Rows from block 2 of a small sound classifier, named by matrix and row number. Rows with one number belong to one neuron. Each number is 500 + 50 x the weight over its row's rms, rounded and kept within 0 to 999. All counts start at 0. Numbers have three digits each.
After each neuron's rows are labels from the 100 clips, of 14976, where the neuron reaches its highest value: "strongest on" is what is common among them. Only what is clearly more common there than usual is listed. The data: synthetic speech, music and everyday sounds put through simulated rooms and audio effects. In brackets: how many of the 100.
# fc1: MLP up (model.blocks.2.mlp.fc1.weight, 1152x384), inputs 0-127
# fc2: MLP down (model.blocks.2.mlp.fc2.weight, 384x1152, transposed), outputs 0-127

fc1.448:431468563441430527470562458500449500456483500397559500631500500448534471548439550571525500540500533539469403492558435551445487500500500448500466395427518415628513500508460500520477391500475550500500500500556583443500489460484560475500500500527500513500400505556500529500448481528511582483583500506500561500570411473414469503535579520520500592500500392553450524416500572500498516500500
fc2.448:485500585490500499500500440476569412500441501500511500580468583500603582500423500500448500500422486403517500478583482536500523504584500500508519500500547500500563411442476593589500500418428525493517500500528500492423542500500432498500528500426475543541485500605590479500562534487434500500500500506500439597500500500445360500517500509576500378675568500500500500500524500500500481500550
strongest on: speech (97); distance: near (83)

fc1.634:500519379500500477565475464533472425481494500541500500454510430512525502500500500500529544500565500508534462525587522611578500542519452500500377551530549500500500500527489504511500500443387500584500521455466500494532500513552488546393500548479541459500509500438585500495517454473500425500568500489500486500532500460531434500348571500500542459504649417416458552500621476500476464427500
fc2.634:500481543467643561559500543500490532597480487500549500455503500479500527443523438524495445458471500518500536466503441482520570529413477500434500500607440554500442509585500507500592500500499500510470568500557523534500550435500500467579517458511602500464624500429435500500500519555448428500500527483500500500472551409500614544507408500571554500500500500500423500500500500579504500497545
strongest on: dry (46); bit reduction (44)

fc1.56:562500509456527500544500500582505551500557514500599552500461504500515535448503603556465500520500453529437434500500447500422500500500500446482500500402523500573480529519500500500504415546523524488496540462500579524581500500535500535446500556518476477500438588469499374469500496436500575600524500461500477500545468499422500455500622510501500585423470500536438430500591574536482500534468
fc2.56:464429525547500550512536582480500432578500500500519500500500475500500500500426500592557357525460559500381485500443500500536431500500485496479500500539527412500470500529500449500476500500500457520523540525500423452500491483500500455565477532578500521559500500428501500500507596572374500500409510512595465500500591500526527500602487417500500444516618571467461490457532456608500500446516
strongest on: speech (99); dry (68); number of effects: 0 (56)

fc1.604:459445500500500536522500524459441486500500557500482500475540416500443500500500592500500500500500495469500500500500546500486500516574478491434500493500540586406500500556500601500538500486522577567528543500543338500583612500511516500500322535523439500552385450412586500500499507572598500500496454500506500548500417500500413487446503500550506500500568481561541527500529534500590589467483
fc2.604:500468500442470467500515588500500500538498489526446500500465500452500500500478460546426476500500426500500500500412500526500589500500412541436495519500561500467575544563578500572500550460556512609500472449411500386500500526500414414500507527527603545543572463500523454500500445517413459500539445500500410500362577541493446607462460500592448448519409518563546451434500500594503500500553
strongest on: dry (85); reversed (51)

fc1.497:454500447500451541414569536456461640416417500500599567593500493500512519572500557480457529628480500443601456512506551434435513555424482611476450430542500485463500398462404525500500564500463500445414451431469470530575500500537460428578533553500500479454600454489500480500539444452500486491482419453504525617473452500416553427500500500475463500500500500544463500500497616596574570500537
fc2.497:472597530532527500586500555589475413525544471411500525500558469457500500542389500500467544563526500500549496500500480528500500561435458404547552500582464653468433525446500531562566445500529547500500463377545520500545527452444516454376500412512500546500443500572567500451602567555544415519489500500577532511543500500534502485602500486500500560554528500500382458550455438576500503534543
strongest on: speech (79)

fc1.60:500500507496500578408637500596500458430564467448500500563442500500523471559500592546469523508525594490516500513523488524500500590602451500500588466500498420542500403507500593585480500547424500500500435500477596465461500592429493500576507628502500535511414566598500500540500496578500519501599534500611459534582440500500433497545494498565428476500500502553500492420511487435480542500455
fc2.60:475414610483550500500597500583476374489500500478500615467500516451483536484375500505478500500433616412638437500500471424465428402527499500494500447554599500500500429500448500500538500535500513425589500650592528500489500526509441442515453562436500570500505474559569513522457500493500570500531523531520562500511500508573382424500599500500500421500566530578439459397513383490387491404563
strongest on: speech (93); short reverberation (66); reverberation time: 0.15 to 0.3 s (50); wah (32)

fc1.562:349452454500500570540653500577395500491565481531563500538432419472492485500500500497456509512500500519457500591588439440491418441497416500499430478467557500523487500500500510500540500603557582500546606575556528490495500500500528500424506508408500479500436500516502500575404491467600530500500500500463494500630476510370369416520500557500500500463475385503460535436560451500500478500501
fc2.562:454603500464500500465414457414580500457500500451561518500446500500532500500496515458492550454500422500509500500557500482490542505590569500500547436549609500500476508476500509500500565453482500500418500500500581459502500547480430473523440371454570483558553543507590484534554540500433481486469539470500468403422602500500508500500500467512543425500465500597498415500500512500371620478579
strongest on: speech (99); dry (60); bit reduction (33)

fc1.176:474397529516500500511500463531380398445496501595546500489535500435500478480489579582474558471616444500505471500486490508499368500579509500449532503461556464507451506512530470500500500517418608500500539424470425602542541500500500527508428544500547500564350500500500389556480588517500500460538500501503539484524410421416471440500500485531500500446584598506459469466546479425647508500500
fc2.176:497445557500447500356508500588500432500500342579463370500559500565500540489501500500507450500500457574613500615522442500500448453504524508413500561516603511407554490608500415499432443500463582611393588500500417518500500500511508380501500500500590586500430500500373387500487500581497495496411413593500500465460500572483567500454577483588577480450556455509448500597621448561595500457484
strongest on: dry (99); drums (91); reversed (32)

fc1.581:521500500468500500503638488527397486474500460454583550609500500440445432500454645500442546545500585529538500477587500485500500512604500500493500518452499500498484485500500568516472361500519500483500500564545566464526498531508557546534500500453432558500419555559479459500476503465575576533560500529488500461598500500441465458595500500500498500522469480500424500500579477482458485500500
fc2.581:554437594468491495429571500475561412500484432500574500540553512450510484522482545468467551515382534500500500596456500419573460461597500483479529546553552542500502453581510541500500455470496500439552477589536484516500476479492479500599500500538471536551562585553513524469508500500373500540501468554552511500562600511500399576540566566593555500500535509551433462500541500522430540380560
strongest on: speech (96); dry (47)

fc1.365:500474412500438462596500500464500547478500579500500554414454500484557444508637555496418463473511398500500564500500529449542477535597500482500500433480500545475415500504601500549471416500502500424429449590502500500500540500473549564517500500558499546478384536500551418466562500500537487500500625461500500500522500500429500561424571578485415472523500527465500403561500548432500488500500
fc2.365:564501500555500500566500500500483467500457605500500500537500500500461500497470505582500400645465481449443500500437507500500500583540500560500515500538500500517535581539565500597546500500542413649500585550500436421630530500547500500500500540500653419500544513409560453500465537558386500524465560485465504497500589387607500560357500490500526500476500523395530524540500501500451396468504
strongest on: speech (99); far (79); bit reduction (38)